Weights of a small contrastive image-text model.
Model: 48-pixel images, encoder norm groupnorm, encoder depths [4, 7, 4], encoder widths [16, 32, 64], text encoder layers 8, text encoder activation relu.
Training: soap at rate 0.0026, batches of 256.
Data: trained on views of escape-time and Newton fractals, 72500 training examples, 20.5 epochs.
Rows from block 2 of the text encoder, named by matrix and row number. Rows with one number belong to one attention dimension. Each number is 500 + 50 x the weight over its row's rms, rounded and kept within 0 to 999. All counts start at 0. Numbers have three digits each. After the name is the row's rms in percent of the matrix's.
# v: attention value (text_encoder.blocks.2.attn.v.weight, 128x128), inputs 0-42
# proj: attention output (text_encoder.blocks.2.attn.proj.weight, 128x128, transposed), outputs 0-42
v.0 096:502501500511469370535478478567408525433472495438531546530559564520452553482621517541493482452440398506408483444505505474534501471
proj.0 062:471497382533412551462550503478444426505495443476456497538478491424539467536418492419426483487491626513585504478523460514489463521
v.1 099:479427470485480474472394481579520574404495575517566519422410450409481438538336505462520566569550480435488472568626500505448478437
proj.1 093:547531482530488494449499520556518365518460424459450527554539579512477528506639538497510498467475501502486454472446558492564515502
v.2 091:551537492492487425467482616560448470519486524522543496598629451473487505569450481562524532457485582473466497589399458528554512569
proj.2 083:520476513531544550585478478475601493546550501484505491371415552528549515432528474438546502440436468521595528430477455439431503526
v.3 100:450572492555533448527582504423550576444452480535463552483460553534544559485390556382529493464509470494567504408503419430602561437
proj.3 085:579485540481455544526390490586492575561581503530497493422581466467462494501540424671435506581447474550492489603446500544493391573
v.4 108:480498439516501492489523510540553567492484439576531517548445561392413524558491493517523579480433451441500487593610440536492644404
proj.4 101:554457553581472513550503499467516490511505534468531434432446497586569474509524541485477420520517561542524583395378522502475338499
v.5 105:495446485426541499478496531461539507417454503388469511546470558507489494430465615499508500548524390473397467504529421488426479515
proj.5 105:515520473567445505450525480540415400491521488488507543585465533470457499616558501520509560424553601477527458538548582458560534496
v.6 092:577471530463534427483452467445546492452471442440609489462599499492442475452560486457490382516563491593540590501469477571529463548
proj.6 080:410523554470506601517527615548512447490474532511474530447416490528507520479524440603532610532483480437503373607463449475556462405
v.7 123:545527605586547493522523440446569475498524485551508429426515569481549525470483480562564478432490580481526481480472454447566499559
proj.7 110:557415477398432500527429547557524580553437528486458524550472473504492454531541541538454469571486438488495490492411536557470510417
v.8 085:514490539482494515541484473519623491520507413464500495524500517560446449412479440589461519501609546597483512449440478526489490533
proj.8 059:458564538395463500489457524496444476465441517496396475476390477380553594491480430426590533523460449473539461535524492443538461419
v.9 095:478391534489525525496529573442539565491560541550475537558501561461498402570501515492488407538563477519566468432490448576556514472
proj.9 082:534556473490467504442392419507557466441490449472480428490457443471461574489525499561524482495479472484409519518499551506385414460
v.10 112:539432438561515497487572469599403511487554569510510524449533567470451561505537516581503532529457468502472475578500563472449482464
proj.10 093:499560471526548454520511505528504526532596493511474548580486513542518489572499556496475423440518555513519558465595502516434562465
v.11 110:547482478589463560501475593526547478558477435521544487504489489478515554590468537458441596547571472431503530484426478529467501514
proj.11 101:524495569478467434603508486414422500535510562488474482495489457563522469464468517462466425494435516562539603377464532467536464545
v.12 091:480492527482546492479480519523526485577476532508532448407515516476578508413560509470537515471546508619512474439517548513418526443
proj.12 076:480454560490509482532519535425408437464548539458473494573520467515493467567532433462447527462475563520427555529569476468550469571
v.13 105:386523532407517516454504519463520496573509479523571390508561573458609515474508508505458550479531529495552405523521465473507467603
proj.13 092:611480566481445511523553487504490557449444608461491543477496484538472527510467503480566482538527468533435511468490561493499559450
v.14 111:467462536511552438468496498500439447493538481510448511525531524398487544613515422463598542572496512483482508560500476495503533397
proj.14 094:498520549464545494525519502396512530505515543546539482421525433604472435369463551448424467454433497565488512428491536451534490518
v.15 102:418536508395553493564510377496469465527464496467504548488498485497521421435530457420555537481568456559469525512527582398507555457
proj.15 093:543476504533435479446577561471561580455456506547598455493507536512471494505467518582541519565456543488445518563528533611528472568
v.16 102:510512440532512505549526563508602545568492422522477454475533475424435498612500479521529508493484531411558463474566530546369506426
proj.16 083:466477512494507602554510501453460438495439549539580525446579578546538507424490489405472537500503469542502532487447535445614512573
v.17 112:553519403494504429466429409383474426435541446566474482517501552518470546433587441458407418506473506507462663490499463525514458538
proj.17 106:474393535494486565499560521546511579537433583405551532502500385500549495542480526516500578505533499422550390557431368512517554515
v.18 102:448444484542540578530450490542449441539487596468496475506480513506607474629490444551550546456516484446552480471562519521512466417
proj.18 088:574511465562546424505512434544501461504602503510443519508537495499468491486545567426460411521481510529485572446492572466422540508
v.19 101:600462422529456428493435480498537553501535436517408450440533525544548515443485517578441451456492453480402554556536542568450389511
proj.19 089:428458538537559487494618476455398463502418579501521534491537390480473507544505516465488546404437540466553447489457424469539552511
v.20 107:516540510455485562504483473533478487429497509607535457570597508499491475561534543584482444544485475399579437540536512567463520550
proj.20 096:501402587487571484448525520482645534583482508469536549433467558510496483393505482488529516555550462532444473510462486442487579465
v.21 115:449408487461529481545489444518542507497558586509507542510446467416464538522470461459545483482545565515483429581491433440485547508
proj.21 089:589567426572452456457517484559452544484511467474504411494495494515493442549513594560473483496443503473555539440543620568501478469
v.22 111:446413534488434612477576473511519471389514580513512516509444533499545489485458570483435556576543585482522482532558573400560434532
proj.22 100:547519430526504380464443444531478457565545444425420478491482453492494411554504504560472430464429470496499443475472533516410496469
v.23 118:624431519473563528464530498503489516476517475458448429508461547503490472486524586471477416499372490495524518485548438499454403492
proj.23 096:385539370538432481456402482504430378475450490506474501448506414450435519521481460478462559460557477432486450521452471497488508512
v.24 095:452540399552567459521562501519523458522468455578541464538516469572418492535426413444472460463472473481537545561540522506478481525
proj.24 080:527449568484397465560523460398396549537473534410500518545431412455509550518493566524511479531548520458552512437427477586512512515
v.25 098:575506553490460561508453436483464446522514664501506486494509489550519475517459509492463597522623475565523500481444447421583471472
proj.25 087:420509551479547459506569580512601544439573406519492485482505528491450471467487501561602401518470455482429568539560538531442502521
v.26 110:485489446572504506514576510429410480513588510461485554439458485579584555474470481529557492491441569566431499438576470493507439449
proj.26 111:494452506436553427438519451458464490479496508482466526629542438434476511551488549444434521487540495483499493517547519490490576499
v.27 110:425479510467500484456525412543591533423453492558474477503500421473418574567473476456594609468483435559456492541456382503487581526
proj.27 110:509422525515449374494451577510399506569587499396513462537498497507536402490517518519377397500502572555496546445520538491500384478
v.28 109:535462547560521510452551536530457547444453485563573539495514450528549431552500499426576507549514477482595505477505517445471478502
proj.28 074:482510432503475525499426489491555532557512546486463444439487588501411528483507477538510556516460502464467485575517582598488530531
v.29 098:545507443619519460502592515543484522414512508442532488478496525450574540536491445441524458566463533465581456462602527629470506426
proj.29 075:451542505402565508469457461481565535531472476562421518435524384522438528484446492531459496509462501489447431539432460436483513432
v.30 090:495516509486515404505582458540468487501590563457574452549521521529490378593435477488531434496423434602443437418478536543610498533
proj.30 070:537443449496459489510433529511541495490452499511456528489400511450528498483504562537501516473546474365517449541452467490397509463
v.31 110:515479474544486536519550514442392509512481493411447550426457633507544437535571494444439529595432460458502633433525532579494446471
proj.31 108:455495488427453501491492451486557485442380469596526502512465378475449523427393495472548496460551441445468375546418434435476528522
v.32 093:513473369561475525539430411522507500406527534511531452503358566480535461464543469524486442407468511365506530477457438529627476479
proj.32 077:523518526507598424426470493568478455586535460462432514545602441463570526504547549483475511545473478623572456501521494455431550479
v.33 103:461491578632506539516568553491498530437573492434461491430412464626469474511486514468534487514446482504527548437538502428580379469
proj.33 074:517520396451491480461421445566471478510473504531522541585548531446442527550553521558464559492532576465436453584532611591501575474
v.34 106:550466472510497367433566473528476552493557557515544532420518529435506503495446502524469443530417463492513462431575463542449429461
proj.34 107:430498509565494588466532540522463466502438530480524489565464423537464534526563459501457553509615561421489479526465485507550454478
v.35 098:510517477427498503398515475498479571492482503506465471569558474521485433428518539474591363576487517489543521499571452458533490590
proj.35 088:512403466549483500469416486565530475480490547402480517438505562489526509560519473567418557447488462432488388533445500546401515450
v.36 095:556461506374509427503441471520459504530467508533560542467506444407476564514416443546515484474440469475475482555561564558561463511
proj.36 082:474502480608484593520493540548467446478498615496520474495546527555482437456595497466466533516542544488527549442445506483536505478
v.37 109:580446481437519508480473476535457556513505521540459613500655571430476585485557621480491501432605527542532548517516568487543513551
proj.37 091:441531447558508504554478507498572509525546537514501453545390512560566491553515489593557494606438507476453513511493504569433526446
v.38 120:476604459485556502614565535504474434506488523554467524598501480406534588450565484538470524458487536491511579458439497443510493576
proj.38 109:495423520426531496471550476413447570513530551425499511488504482565508426548435489455504481466496490542460448477596507444486601469
v.39 095:457485574488467544498576586432477543567496595568652590455426582377423519538420516476531548530466475521514529565553558542453605437
proj.39 070:611456526530536454530407448579551560502529450462459459574525558580556430502570579508505451578581559555491589486445578502496496601
v.40 089:494556456530465390459445523466516468532480393465506487530487477554424390432495455417475553425513541510513592494473477569513438475
proj.40 086:515522552546565587568578479517494549514479611481492515400480421509548581517546469592486546493482493505587506535440424446567461515
v.41 087:502528495513569422484519482484453528575524542458487496378446544567599457476454545454443473527473624478427475530512497538523476381
proj.41 090:518476415471455570450521480574453462480450499492473515595464428406470519594512470512522542472560461445542402517496501455508539505
v.42 109:540566506521622362552465474490484518416564468425423507464535535544479530466592468463488492670471532475516501536479506425557597472
proj.42 100:492473465530436596472556504571508546574525604546560555509540460547499552594463479615451537428470560501505444525535506585507438506
v.43 101:412525453548617515471422466489594528470396558605557485471390432503393443436551459430525565523517532509466428485587520474490574469
proj.43 065:597487577475420445447499517528424540527587481417436494592596555526508535561514547498416419464505509522512579474426501506580393500
v.44 103:562539532593475469474522566450584465594458462572473494473470460533531489567440447511557488433484514474462531529454507543546481441
proj.44 084:507382577401481516569394584564473492530466476410540511626552554496511537485572534426445528537525484522600552470480509511529552550
v.45 101:469448531615462375559473501470513459491471488463497534564471514458493517521468624354490436509589435463456554438491392440468514433
proj.45 093:402579538450591586489566537519537620495538465545501543404566383545497540481505420650491506547510524543539528573501527558581451542
v.46 118:428492487532547557492512557523516513535503451525539568454519517573505525568403492552552510492504472472551560478511474515625489469
proj.46 084:505473503432485457512407424473536572533507494481425494495474442456498523408543479500480510563527544531513473511475472523400446481
v.47 091:469448486500473466465505476430382490449515545411600510486451503501481573529578482578527456485423500496525410486542640496566550491
proj.47 068:520586399536614604512559408497554533486478570609435522487513387521462488510458503464532522504523561454524528520505427443450520461
v.48 109:514459554483502423461424467473483458499487504497498440427491573542539419396518588412467428520511512568501466517472529496403500492
proj.48 109:484468488529509584475551527501536595505454573527512539470538409471472496534466420619482584519444498448502457568467425512569454551
v.49 096:548540559517496586539554527477532516557555454498413422454509559507452523470519476460469535503470560439517599470519493479560564500
proj.49 070:507419518452450449565491505491422523495436574513575546545492443529521468560465563513511454522562436539547503473462564557494518608
v.50 102:518454426467518474526502534496459576535540420408506476601525454446521497454480534543529409425423472456532518540674538553443395532
proj.50 088:463489472516544539485530480467539392500415585572489593495430492516507497509486539459498597543545510453491395468433486446536591460
v.51 102:524497476460625484475515477569577499494513523453508491495486585459527525466439492454521492359479532474555553428598477460517501520
proj.51 077:556524546570437507550460523551429440542507499478497500483505487534521515549627525584446444514530499558510505542428446521505425469
v.52 089:533480530496436479428492545509402528509498458516471463517546472458515403574400520541441517510524535482479493529464471565518541566
proj.52 076:462458505442492503471519551500579416485427506470565571507426535514496534475551470444501519438573409450516376431486568439532535442
v.53 103:468392509538477477542467447450476482507516527485530492549535478452552622458560492463535445480487474465565557566544436493481459460
proj.53 093:528513546446539590525495581562610579532464503514519567459510541572515431463478512562519595593513450497492460561478551478584590502
v.54 101:578515539502497541524478497438541475487488600536463493504364479531526545475606510502532505500516478548490460395402547477450529485
proj.54 076:482526457458518489526568471519451568462517472515463590616575485468459457556403541516568524507489541481479532570638520512519545523
v.55 091:570464576455392465542383525495555441470572473510484506501424493375465501572470582492505486534491433456518543449400476555446510484
proj.55 079:375535427567638553461572486475468569508459469492522485376629448595473488436448430501464554531515546498466574488559483448559470561
v.56 095:497445490524438481460536551596445447467568436462413509461447552485551407544488533578475467566568498500510524459575478579436432455
proj.56 071:511579480478596549554492457406542472505469517554489459505506501456498589528512481478592580513492503546500517582520546455564582579
v.57 093:402493561412511490431536587458484440494468538513494509554505491473520470503511478542544480565530528522450436611442456487503506572
proj.57 090:676454460481461529533438442582470481507484548462466499473482554519503484496533561454482595451430500517573451397468502423508527428
v.58 091:574487408487383508508483561496435432495518500480450403458535558540581534451431457531537468532494510477453544528503602440530605446
proj.58 058:456399557524510483536456518447589488551464536483547523512384465501490473504574486501498435516489506447524499426418392529470453539
v.59 090:602468413566477515494574506477501395546472502510502413508450565467473424433443482516519486578526460554393446467571420425467484537
proj.59 092:453547569525511476534473504517472552479510502484524527510610467526531607572548542516499478554502577543517643494496519581542493539
v.60 102:498472413598509423439443441492445502439503520414530473491461417506516449504430484427451501461478532510442562596548469519576484509
proj.60 078:501452534486515552498524542567551453483491504511519521563514493520503509480575534482527492465522436447539399486437489487456504466
v.61 105:473509459509484593530499506532461610501510440473533511497442479509500440430431509536566491438527456451356512538500503467498381532
proj.61 075:547507433605541448487516451478407359511569539556490534510546514488536551621559565530451528478456578520626522412520450529477503574
v.62 102:544467525428566474492456453572505593456496551470473524459442552426472524479495547600517494588458515462570521397396424491487446530
proj.62 094:480508483552485564438478553571518429536507450496445498498560531557522535514588496527450540519561553503438472553541499527522476433
v.63 103:500526478609492489462436470537529542486463379520449511499522465521553467524454480470440461611522397547461507506487507572453456508
proj.63 078:519396556442529468515506509547507487571542603405461451528430462510542500532492526497496510422443570466565439489469466472441515486
v.64 101:405463503445544407462462509531508409461528607473486466512534480473564455524556523478486534509488568495456482504423548451483563570
proj.64 142:541532508583468515459477518522408580550490495452513571467454502584520556501410429484421484442506429518537526479496477492496458419
v.65 094:435429438458512496409443615499577477465512436505530423572479528505490472491536430497458458558561423444491513541467440482539392556
proj.65 087:495475558561472441475429410567463528525469529438463543515500515553526540535411507490391522439484481499535463461504565510551585533
v.66 105:428425506569477419517521513550481550502482425429500524538470615501547510625504418488441483562494425532556510524524589441533424393
proj.66 102:568555528445532528585463517506430472504405453503525447485500403475492478381508575469521536414567514491462484549401421562597574621
v.67 090:545422474501469490426430412520561530465429575489435595461583533486524490512574503487458457389430484490431466482436495560500494490
proj.67 108:450530535456548486519594563413411467456522509455545451479376448491548456500416478438484445475531548386515518489530444439462478440
v.68 108:463483452471447559487539438517485391561502428428479559495544519523413379518531526502514507438461481481536462511416504476524558505
proj.68 132:573508543516534490547522535481474590475498494508575504604503526556567595512465474509530540494545437532614554524489443591495485494
v.69 100:530537476424528526595457524436603452521544473418422534597479551540488564473454510458469532481514556473437611389494545589571467435
proj.69 109:436423453646524497429465467567485537479501534603481488472507496522443506507498453501511437450434391600539433575470481448531488544
v.70 097:541429477497390494471528580426510519451544501406536545590493525545568480486461502531427547571501450480413596442493511506420543378
proj.70 119:495500509544543495554471475643503480562473436520521527503476380478475496421470427483512470395434436499542454532443449468612508531
v.71 101:549487491509467475478497555624553458480379487482586509482481476481422456518508534475509445457489479480529475475410484525574475475
proj.71 119:491538543449520471541470532517461470528509486522457444497513547526588486468555489520449526552554475454497499514462462514505484524
v.72 096:566458509521495537428601554516454519481590459456563596502478479434409461586493449563535441529519597499498572499505500486426463461
proj.72 134:459514469524588558568516468589555441451449487543522573541489486510503456437567542446564564496519447489590480559508522489562569535
v.73 083:519422468611554449551510455469435351512445541440541517504475497514529486442545447545473588435510534590422499481521523499494455539
proj.73 087:527587593496521493475512560555412559537525514499482461497495536576597522558524530525476497487578534493408526511484506497560467501
v.74 109:468483426459477585579467578503480413581510452464489508546515511538470512537515385608509611475464477395554592557481432495445488525
proj.74 139:437443536540510432475540455493514541453489447527423409442549535483540615522411568501482455452510462493511498493452502476562580541
v.75 103:592495477484453523564509404576530513485534543461445407608546430468456509501387495464459479466539419518489518575487491418475407477
proj.75 117:554534564492468438469452535551478444614420446446624526461434608506547465467591534537541569571506508453524476488523523577495537472
v.76 089:477489613537465557436448461515503528510464474523556541479506545426473527543547496536548521589512504470548458475459555604578534544
proj.76 102:559511406494521447577484538603527461437459478530471487583516484518499450420551488516460461468494406560512485536416463465521479506
v.77 098:609541577520498463532507384464441643531566602519539492562433549472538472506499501535522491594484568443469534483479499477537521509
proj.77 118:491493445472505522456504539503585415487467446485494468467538479456469494535581573463540504533508566510412426521565577517478461513
v.78 100:492498595498561413484477418525458530474487494483577446407494538525515588466456619583463515434489530475386409512523471515436524521
proj.78 111:504457408572465522420479554502518466500575518496371535538488519518378483566496435435499388501436452491538471491507505464498463368
v.79 097:537568495450477500513504506527578508525557496506558491421451464515474476469502527500521474545393485461483401527504425431451472449
proj.79 099:428494542578541557403529467477518476399544573575447536563475564514496495539559576500509464533577554514474491489550612507425481524
v.80 102:540457480460564481595480488526456461487510552561436538411555519525557423473541516501516491411539443482531468605552486442489517492
proj.80 097:522520550510511578540561456455515541569493520415568478566530494559542537536495555573555524531539523470592553528454481643528578563
v.81 112:527461449537448419512461446418493511529599454608553455466506420415472489541447501466505504553472581501411528558567426522543571458
proj.81 143:441517460532520498408502514536568498436532526457471549583436527571430466498501458459508499481484452504633430453500525494458425431
v.82 094:552592523376436459446523502483593557501364377505491496555523455560594563573432509498467511419478519493474527490520416442529563501
proj.82 115:536463503555565552490519534544466476580604626476515498485415588514457461457572527494526544461527465492578470605448564506516476472
v.83 095:510532565469544447557463497516519508503449512538483482467497495427504387549478453519513515446513491510477552560369463465455502563
proj.83 110:577488500532486493541491484557472482546516473547499459446564493545538536428558496533481549471512392488554497527460461499586519431
v.84 097:450415481529542465507481546598491532512438443490454606523531514467524418612538509486436506440498528506573479495539461463439493508
proj.84 098:510556545444507535570521477398518523543536510557549413492530552483500538459514525514587627600539505478384568509468459551537552552
v.85 094:533446492537495424506468593411481597492533540510554478501484537462579490579450486512469523462563489563467506490543460507568493409
proj.85 100:567401481537458542469469411543546422456428456456466483544438551510410510517514541479548568484507494453481390500466572537529471544
v.86 100:563562513447501421551545378405516551582575558532489502446466450490513409446430488466467527584483473543496535479492477477477523513
proj.86 155:576467495518488548521463552485458426490425519459519437425455615480468494531582550498585482538502592468420487494520506534475411471
v.87 105:561509466385521566550476491475402453501445502495446412523569513581471572445459484440470586479472520450482432541534487568574531535
proj.87 111:511487575512471494522522550482588462499468477469546510446388609463556462463598554493588514534488514419559491512474468528446456447
v.88 099:566535454539534583562552492505465572445540472552492411489514473508582456434409473505497497441544489529505515465541545513432547543
proj.88 106:498484470508490553488488513410562473495466493510466502503538509412423514561559560511646483591421588543409469504575463495469478524
v.89 104:446492508568482503538538582528457507479527587494474465416626597465515469514551424499427562557581448469539520453461492527471481434
proj.89 120:518550585422491509576577511436539519458444431531552508568508395493573526459466558544544505510488529510512553483550477510483578577
v.90 078:515565464478445495524523485481546525471442493521471564520500494487507517539457449507489540475520491465500479466539489421534415455
proj.90 058:482412532551493511420577475541512515496531460516458423496447391516459550466503496468496450455477477505503481496528566457472578415
v.91 100:511481526508545477494492429516432568502430573564485515494536520584518488482500447517488486403552562548626473496539476502472590488
proj.91 120:562445531529438520515402494518489466507468416464504439500477592469510500486543523547509529577448432445411481550386478556513421518
v.92 114:568438450495567427512552481555521594473435461473530474486457500496467499556532448475478407483579591456538494589467483462585544488
proj.92 106:482475521526466481445409486591543396517524533547500505521486490474548499371502489509433514438424373528548427441465501462527508472
v.93 113:510508456438490578549467431441487486553484454516500471500438584442479508478427462436456481576529545528549522541459408490522550504
proj.93 134:556482508620491477460492528589580461467557504528485498584560535537435551509563500526577584529480432516515446520523600504500516495
v.94 095:469377454541491522503435502473589480498483473449480479400499419500495545534435524512503454416527576477391498485486442453581413598
proj.94 105:448547530456511453472555537520396521489541503536505499528450457508564524523500473460440492430454482473552519473529522438480554411
v.95 109:482561560492543543550493480477588538479561475532547520529499483594434539374545437488516462547621580545471496544503448403541511465
proj.95 107:600446484544497473447422513543491526587447534471517502508534608450560487575513506544502533563422483524493507480496546561455435481
v.96 092:546475430519490461511475485455429580528459479504452420572457498458562432390507514518438458518508567520509495451460626556495551542
proj.96 075:505494566528519510496533533498475457414551547550501526590403563570497528597538495444512452491498446474551481625525433505515380465
v.97 092:512475462513463424496484470436479467558493599450574523520474497467426491451529479528514488514566477508658565486431545436505455538
proj.97 096:486598568472501550519505561567560520512536518545518575515576529540591506533512478549479542541548509527424522470514507551499548536
v.98 091:430535514499508472468459547574482529481517498422566416511492437482474447496527474572531579381483442481537510460411539493371485460
proj.98 104:460538464469549551627586521422552499446498463632487513439590444521563547477557541506530455539524530559427578518553438500530524559
v.99 105:454488475530512512552528514484545534554476521371501475564563595489451486519508478449530534557586444465524521619392444431536493466
proj.99 141:519473581482451472515432451543543498471463377545516490530527502526580580490438471564493531509472460470569490471473495586544567581
v.100 096:463434507574462582422539484529443485459511527406433517551475378506609443515600504584474605468484534513588473556461459477517481456
proj.100 119:554554456449562497610553531457488431508444492514554521443405550451486469530509523391573500454519492445468549503531511484513534504
v.101 097:491555579516554587552458478527423405498440449541549476466470578543386526449448586513486443577439414488506493577481465540587463582
proj.101 109:526490544456400426492490536523598489498505483487445474456539469481563460431529430549421490508532514451499460449439484494464488458
v.102 092:503517519470509562540532450496488575476429531514556551490589559575569542576583488440466484484498461456544518532540457459483476492
proj.102 110:487519520454456462544562537511552454465530455534516483551528434448500501410482541566494523522556481499552459508482491557546599594
v.103 101:460433511490543515458398441506481579459477440576484600426437434444454517487526408513483407521448516523520569558418467580470490451
proj.103 089:538523518528540477518554515602518442591524520393473422545507602468516468531466557474534589509562556433486437491516526416611570569
v.104 089:620465541532526544479508479494533464519590452451498516501515553466540525499566532466438461529636475416388525436483491543445536478
proj.104 110:453477453514554489577514457605515439521500494452539542452534473536539455533477509511556565437416484519608480563546557489632556573
v.105 105:451551508528563398516501524385456454470433467550536502523548525505461466492441516549508561460548470520491455488465559553519540553
proj.105 114:498467513554410557500488517613586531501594474485434533478535445534533563501461423492462522472447445494581504518455446463571544427
v.106 099:584593502519528509455496523516543568513460509511565484481485568490523567422491491462454522587535527484536520437516485534509457568
proj.106 127:502423531516434482437460461542595433517547458533455546603518536529431565521498518573499474516438445485603391556490559538532552520
v.107 088:458586427397494559409471474441486446541593569521457580436411456547486425483538560482470458494508493485509438477480456485402520597
proj.107 117:513498526535526532456531481580490507454504519444484551497487426527498443488446417513457427464528411501610554519469476451483479391
v.108 095:573484503587521493556502466485513476526375467445443530484474550491508592580573440515446488537478539441517534494507547417451440559
proj.108 086:442487528467458534445515435580533474543577529466545451481571429468563487466422536513473530431504458502534474526457486526640671553
v.109 106:584569563524600504529469503445572507496375521399533473623493516489457505515619464530466551561463510539522564529545458427439479475
proj.109 110:444519523502451560556549511593494461525584466626500525395495517534587540452476527509511533462522450447522467518449531541583519550
v.110 095:506522525569460437472368560465473515562469504566420580462459417525517477527538541552494498448500443505561536641523572484473549459
proj.110 102:500470548491557526613545447425418513526457482456586386528519566470512512540528536477610603523526547491408495453511430558518468563
v.111 096:499460506487461399533492526492455570612514480466466409582439386566433588511426494556533488478461482519499445500471593537465502481
proj.111 113:523536504526570566524489545517504468450486582537523463447512564489520424471631517484481443550565586516393533471517455492504440494
v.112 094:560465436585548520511526528581465590476515504525523388478553598595419535507408569516552458553423466559551506475526512494567523497
proj.112 106:507510572455423424494390475460509498503506459501545489569481477513562516474482422514403529532515501442495465420480487553442434480
v.113 094:534522400514502482486511521578466602557469565572546471494448486407512462460437481518525480580491473483514473583490473477447489497
proj.113 113:522476523499490473459433481500588435463499474475464485475511534545447469487541508520427507560504480470479514465478509500509514474
v.114 090:459541484512491446581530551474530453553546501511592416510645542531457547494480472514500400584461555492455475484506544500476488528
proj.114 091:555448536554466500408470464537439601481449499503444566584396561547502555562424511455404515447533450512597468519461527492497510501
v.115 090:519484576420466456540580447573558550512400505469537518505585511551511622435479465576527429525520564449556463436517392543544426453
proj.115 107:445503464533547479468490561581561400478560550554426511504456605456543457535520531429484495521482505492524464543548611481515548514
v.116 099:532429474488455501527332527449501528462410547513449475475497539496501513480472492548490475492506497526474559523479492508630394559
proj.116 108:417537557454486404470528470594563467526577458476509518505523431558557483470457476486421493434483458407572443502480512512570596519
v.117 097:583507459507536563534449585486447440501492534533534500540525495413467407454466357541482562520434540435506573621448445516494570455
proj.117 099:525472531552551506499579437471513493498499446525488482484530558493504535536586624523607495500573468524499468558474523521523542550
v.118 097:504382450542484495527523539478425489551483507546448454509486456480517491493475526442564591464449581521554367535477358561371465419
proj.118 109:480514448522491500470443486431566515398487468543475494503528504488450542488551436492516459558463435530381541418481492453466421485
v.119 105:537478558591493438510453496537494549553537489501560465460434476469450568437455482532420416524491455525479529500522438571544505538
proj.119 123:463466498486457450427464528563565447410527502523405490554534453513533491456489505557404415498437476488538462500481553465483523466
v.120 098:413493519481537500552524416488442482452431585491398462430467469500458456487570515495450524479450541501581539498502548464548494381
proj.120 107:560512436516506549466519549414485530547521506448565490530519511452481507576489528472624497566501580560375550477590476518397454518
v.121 103:524480495518462520446477510504456466504469457503486545447481479484566509580436539550579516538466473479491499528519532489516525559
proj.121 108:410478401479575518487567479389518553482538549511505529495491537487430451507567546407548481483486580573414539472572554470420467488
v.122 102:507535522481474531496487485448498477631436509529550552510503521482411484484485605431484504459464478554633459489385512498451553463
proj.122 122:507510565496479504541465478489551493492501476506512401484645563532565525521497475588541574614508534483444523470505439594530466597
v.123 083:529463493433601470450473474420442574504569569575494454549481517473523550542457497473486583488544425475451574484467440497460570452
proj.123 083:573518492575487560525486542561549492500482550454557561414493524544484420437567518521594482509443527566514491550502490483495426480
v.124 099:495621554453545426595478465385539488533458490397424481513464489521563562483494477482454519505411585584418488500526518502470531450
proj.124 116:514387450572522510398507497515419482501505507546501404458477469491410474480484479452509452442503424519357458470469518424494414443
v.125 094:474589578470475523440559525444451489467440458522551504498607528474461560500511488608500539500536545506591413467598576482523560562
proj.125 092:482432434452452544543475529470524499493472455443520580469422519478480505496466525441560524563428500486526545481474430525401493470
v.126 098:494433509525464500521526467505511417446443487513497498473494550489598565594502566395505465432462551504565582525491464526434516452
proj.126 107:458470452564482480525445469474510566505567454505469480552599398499412533485361389544473504494482427560471446403495460500526508563
v.127 091:475558533484487525524551465470512512461481484490398499579480585503598495471468414478627481437511440525567445430520600459490515591
proj.127 103:512479489556500498526507488474563542494511442571548552504627453507465538496531523553509543556454467573503598528512439501483531537